{
  "encoder_arch": "vit",
  "model": "masked image model",
  "image_size": 32,
  "crop_scale_min": 1,
  "horizontal_flip": false,
  "mask_ratio": 0.5,
  "encoder_qk_norm": false,
  "encoder_inner_norm": false,
  "encoder_drop_path": 0.1,
  "encoder_layers": 12,
  "encoder_width": 192,
  "norm_pix_loss": false,
  "shampoo_beta": 0.999,
  "eps": 1e-08
}
Rows from block 8 of the encoder of a small masked image model, named by matrix and row number. Rows with one number belong to one neuron. Each number is 128 + 24 x the weight over its row's rms, rounded and kept within 0 to 255. All counts start at 0. Numbers have three digits each. After the name is the row's rms in percent of the matrix's.
After each neuron's rows are labels from the 100 images, of 14848, where the neuron reaches its highest value: "top examples" is what is common among them. Only what is clearly more common there than usual is listed. The data: flat shapes of many kinds, plain or patterned, on busy backdrops. In brackets: how many of the 100, against the usual share in percent.
# fc1: MLP up (encoder.blocks.8.mlp.fc1.weight, 384x192), inputs 128-191
# fc2: MLP down (encoder.blocks.8.mlp.fc2.weight, 192x384, transposed), outputs 128-191

fc1.262 101:117137106123154131102129134107127118128057154089169175126158087099149125155075095140136132144152142136080124132197098138090123104126112166128143123097130121090107113158119140140089097119128142
fc2.262 093:130123147127082110182126108116137077130148119151103096196130151153122158108116150157101119161076118091158136089108142179150099115098133161153120111174156135153131139120148161105129159127088102
top examples: red shape (80 vs 21.7); its colour: red (43 vs 8.1)

fc1.98 073:163093097091137110148151086100141111152164101104128179150139089092162137100149099120126128117118155133143104136133184126160153123113138142116095155083103127107116144180136160113144102172138132
fc2.98 087:113172167192123142115133128178125123117089138105131081116128153164091117170123155156124179127135125125103159137131080140087142128139107122149134126141168128151154093104140116139117137076127137
top examples: yellow shape (61 vs 22.4); its colour: yellow (32 vs 8.7)

fc1.2 080:123141135126138124122152152162161136103152142141134168125118125122085144125095142099149195128149130137116153130158143140121162167118110117152099130132144102061129149093098104164085145126124094
fc2.2 081:134141137143143125096128080133141116142096111101112128131149150140169122137139111146076069107116126126114152132114101134162135100123127151134143103139129131161145127175108139089148118101153155
top examples: yellow shape (63 vs 22.4); its colour: yellow (48 vs 8.7); its colour: orange (25 vs 8.6)

fc1.133 107:108147117142134130150161172107108147130137134114123144092110121127132124123130143131162147161148158120129137089155165120129124052096094120117104124111133121171104099122143141189157144133160140
fc2.133 090:113123154096155114165124113107126108113126128143103153140140132116145149122139124144091097085086122096152138176156101140171120147145143148149181142140083165075110100162115111064116121107111103
top examples: drop shadow (76 vs 29.9); frame (33 vs 13.7)

fc1.140 194:095124134154093079113103136140107141101177117124132140060142148124160139138137121125079116178145138121148114148101068148121086098126117144101132097159143103130177123096102150098176137153098152
fc2.140 149:132130093136149090131126205118069195097135120140104133145170143097154116141154105131107124137129152122140172127085127143150118095128101138145107173109168149110133135129120135130150138151101158
top examples: square (37 vs 14.2); frame (34 vs 13.7); largest shape: square (27 vs 7.1)

fc1.9 156:174062135103211128127179116132117100141099136144103145146102133130167121132120105113097135076132106090126116131119136126141108159099105139131106142141152142149110101192108102159113131124136105
fc2.9 124:088144071121109141134116105153105149126119115075155119090169106108103106135094132192138121118115166114134121106152134130119152131128126130129134173135139115156134122100161151093142127097125155
top examples: red shape (44 vs 21.7)

fc1.297 068:136158107127113138139124130138123145127161135136118102148153120110126151165135154176153114100092088126111178153116093136140131092164089159132093101104118049130111091152126148111139138139123114
fc2.297 089:121097135123138111111137141126145103167088126129130153126107156137124135082136100100129123183161151109123078120148149134129117164110160120142170141151109167127146159119092119136113120129132162
top examples: its colour: yellow (28 vs 8.7); its colour: orange (26 vs 8.6)

fc1.169 077:147152129166149102139180167102116122102161123125104066108111103146097090128078107135097123128117127125128098154168107126113171115107148151146114128149122137135105156163149108122118096105137131
fc2.169 094:117096143082117149135110072135143159182105147136151158147129144118163156154198139107124125156147117139128172097076153116132087163142131094116130107134153121144159110090119135136137168132114109
top examples: yellow shape (59 vs 22.4); count: five (39 vs 18.1); ring (36 vs 14.1)

fc1.245 082:132080126139130120142138115096116157131111108108100114149116154126129134142154119173141074069106152133112139133132129142133075131122142171142085131135099169132130143172121185098108102153171169
fc2.245 106:116142135136136109134129158139131130131147124164139144114138131133130132113112127082114178188125113102152117148125107121101175108115140106109150122147165090124132107069121089152175161113081116
top examples: its colour: yellow (28 vs 8.7)

fc1.203 202:156126134116119131132091134158137181182149105132123096141100091108072074181132109116122141151122107088147117113088132133119157094130171131136081114136115170109114111128148128131125159124135107
fc2.203 170:125106131146134101150134142131128060086084150136122186107130175154153154106112123147153128073122142162129117166164114150146121135101124101129158131125126071163156123124124141123113133128140117
top examples: yellow shape (50 vs 22.4)

fc1.331 064:110122122109162134156144138132129135098131142138164083121116090114137153131132119067121115179165127142155071149134113113109159148125136144117182133135118160111181072154153153126101123127096127
fc2.331 080:159114108137090127138103112134131142152129111118076169113153179149123078132137138169137135097090125127116185115130152161135134093129136118122062118123124122138090194106113090138121120105131155
top examples: its colour: yellow (28 vs 8.7)

fc1.170 067:145159167123153129110110179121092149146108138126105129132115147142171159121097103110128131114130125104116137122101090105133103181133115120110134100077120156121099132109156110144130144132113149
fc2.170 072:121075093140097127156138072122164086130167110098128138110129112129102123112163165141125128125129145136140139157156137162110156113145148146121107187192125116155137124135104145098142104133146143
top examples: drop shadow (75 vs 29.9)

fc1.56 106:117157091154150141124114088105149096101110121111130144131138095142117126148126142160125120084097162111117134129149124136143126143137141152175143174154124150105137126122160138116099085122098168
fc2.56 094:142122153107105108124149134152107144109112156148150157108117139113145147097112086107124110122131115149104145110129102079124117128133157130097153119123130114125122103111101083136127142129159127
top examples: its colour: yellow (25 vs 8.7)

fc1.168 080:123107113154129142137093080108125151105120095129084173185128147144139130141129139127115129153128152129141135142118087118121112082121103112110119114111130087160118153141134137103086159121114124
fc2.168 095:122096153107139103157161145146137127189133152111176108086111112117100133123150109126145140125115111124112135109117138127136118152143143152150149132145124147104133085112112158145162114112146129
top examples: yellow shape (52 vs 22.4)

fc1.253 122:130122123138181131123155107163171139176093121160141135088127064164187148143118094137143136125156147104121141128112110129124151110119125117136152149103092138135119120139090102144115096114126179
fc2.253 104:113091140132110118126110095107110122090122142119132124159109161123092105098146147141112140114099079109122132151097182152120129118118122131156141138137150168110138127175148132079122127132118099
top examples: square (41 vs 14.2); largest shape: square (28 vs 7.1)

fc1.156 106:134129099130079131110121085174092092128150111084122117157186145150102097158126118130158154130146107152119146125151187145182060144095117135143142106141134143164103139135140089131116121126119110
fc2.156 092:133126182137178085134106165105160082128133123139128144100077123121163145134108121099122121122121138114135100128096108120074173097167116140138105138048113116119152129105115153135100106099119136
top examples: its colour: yellow (25 vs 8.7)